config.toml
dataset = "rendered roads seen from a driver's seat, with toy cars, trees and houses"
train_examples = 145000
encoder_depths = [2, 2, 4, 2]
encoder_avg_pool_shortcut = false
decoder_inner_norm = false
lr_schedule = "cosine"
final_lr_fraction = 0.01
weight_decay = 0.3
Rows from block 2 of the image encoder of a small image captioner, named by matrix and row number. Rows with one number belong to one channel. Each number is 128 + 24 x the weight over its row's rms, rounded and kept within 0 to 255. All counts start at 0. Numbers have three digits each.
After each channel's rows are labels from the 100 images, of 14848, where the channel reaches its highest value: "lies over" is the class under the peak. Only what is clearly more common there than usual is listed. The data: rendered roads seen from a driver's seat, with toy cars, trees and houses. In brackets: how many of the 100.
# convs0: first 3x3 conv, stride 2 (encoder.blocks.2.convs.0.weight, 64x48x3x3, each kernel summed), inputs 0-47
# convs1: second 3x3 conv (encoder.blocks.2.convs.1.weight, 64x64x3x3, transposed, each kernel summed), outputs 0-31

convs0.27:102094156144126161093115149125118139155175112149120156106159151095138151136117142138137163163076105108128158133134139167087100149124115120158118
convs1.27:115113151091105110087121134144073131134098152149084143143137121114126085140106103145128115115161
lies over: car (37); truck (30)

convs0.35:136098149125155064117136136105124116161134170117105141129136117138147048099134156125153124158124120122109086105100152116135146123146094132112127
convs1.35:130132117082142165128103123128131149114123153119144126147112141158145137090139180144146074124159
lies over: verge (42)

convs0.57:125131126125121123134103116122115151146146107110155111093096160135100131110118128153089157070154150129084121155106147077123128127103123095147072
convs1.57:113098107130141129117150119089108123097121121099084133087133114125129137122095103116114129083105
lies over: verge (79)

convs0.12:110105120112124115130107132099150073117115129112132129157120147150108128126115127103104110072152091102155088118113152120165105162134082175148141
convs1.12:116115138045132120132112110123120149135079125145137144129131112142110150143133106099130144112121
lies over: car (63)

convs0.63:152134094138128157099107117136130119097056161148113175147127087123137140145120154103088096106124113147127089171155108123106123136119126140132144
convs1.63:089111093127087093134136125116114133143103109080131112086122100096083073124120123125094083128131
lies over: marking (75)

convs0.29:136090110120138136147145155139162137131053124149141153123089111122075130165146135133094118116121155152142112129075102130149123161147121126112151
convs1.29:122100108120134158110104100140104112119123142113125096152149145097107124115099121144110090140085
lies over: barrel (38); marking (27)

convs0.17:127088128149120121133102106092108063105148091121127120153130139132086121115106100159139155109099108148099103106145142157115181129131092135145143
convs1.17:121112083116141151107159104105144124140088145150141149063110120120128146147121098111107126119087
lies over: sky (84)

convs0.24:096104101138111133121078136122151126167152179119181112135112197083172139137110148112122154141109125106115133125109126120132119109139110117122112
convs1.24:112091147092126131119102126108127107105109123135122090153107098172108097120113144144131136114150
lies over: car (86)

convs0.56:143138135141176129112100100158123148164131133117164152113090158108121141111132122132118141166126152140067149119093116106090141139134142174080128
convs1.56:156141183147135115171079133091094096118141127136099110138137125101131103119123105132142125139137
lies over: marking (78)

convs0.54:133159136104146073131128124154100131148137127095086153088109152125121150114147117121140087112142112160151146093100136154150142117136093080086133
convs1.54:135145171079130119176095116191157149120131150128104150102170149149111132153167105131068132163146
lies over: verge (46)

convs0.6:085139132127135132154085144099126098098165147149132161141111146123075133147127117123126164158121114135119140112080153113156083124153086160147136
convs1.6:106109118158147109071141129120129107131099161130124102156150110113118106167116139105128110099158
lies over: car (51)

convs0.33:096120112119140078124083123121122070156118128121138103096133140142132129142135137164135085119145093141095090182118171112137119101129103121136144
convs1.33:132156125097158097159153126154152143105122154167140143138134131126174146145113101136137120118125
lies over: verge (54)

convs0.40:117111076135124105142122107103149141119100121108071133112098129127093065118102141130153097126126115119159183152128139149115168143125129148105147
convs1.40:117119163128104159106152134148117144117121141137132101074086149144124132121111121161128105098075
lies over: road (70)

convs0.52:128084138150132124115120119141141085141150140130056124104071133140152119118144126130138089123118100142114118109109146144096157146122111164131187
convs1.52:133123094123151118122134103114133150152078133134133149087166120116103164100134139097129131153124
lies over: road (95)

convs0.49:134147104133111120145135107134174101135081129124122135118079077130145144127105064136166124120097112145095128132123156113102176127116104146106110
convs1.49:160087127129128122131130109072128098139116123151117138100130119133128110048125128133107123175132
lies over: sky (64)

convs0.3:127119116145119123107107120138095124171138142104072147152073152130128126094094122111085086157160153108138136139142150165096103138107132115103144
convs1.3:153128139126137093147129129135150121121142142149142153122117119119120133069120122103130152117152
lies over: verge (64)

convs0.39:133076151165121111145177102137155139137143155112140123155132156123150097117130092115139121128122147104171130091107191125158133097105156112127139
convs1.39:138114172098149178128134119152127123127146140165120141138045117131117117121142107134101118103154
lies over: car (26)

convs0.50:108132095068122098148174135139145133109091117130129113128110105134131113125161153135122095112129133136102133157132098128176104134105093079096167
convs1.50:118131101099122148143168093168127163160076129110116138135131099146163092119099150117128106121119
lies over: barrel (43)

convs0.22:135083155136135136133080133122115103146114123082097140119107134127144112071130137095121127156114115182107175131112119090147121169117111111110152
convs1.22:148129167145090113128098123128106118153129151127111153126066104107177150107130151108154140154120
lies over: verge (88)

convs0.36:127135150104127087119117142091106114140101158138102092173128154153149139138129095071154118132101145176098142133101141163144106114130098155137118
convs1.36:106078152062098129130118163117115097108121124100119145117128138138130151096100120144094136113123
lies over: road (60); truck (34)

convs0.53:152156110153093111115110123140121098122117162095084140123110124156139103119099140132132122133140102136131118046062134143128123111117147136134165
convs1.53:177146141102178096126096129134180129114151107140111140152132154176139179134124160131119123150132
lies over: verge (50)

convs0.9:122139131147114149077077151145092119127122132131147077160135137114183143095117136106092161135120084156122151160110113125126159113104136108122121
convs1.9:079125139152077110101122092107105148098121087155173094107067134146107086098134118151138107111099
lies over: road (79)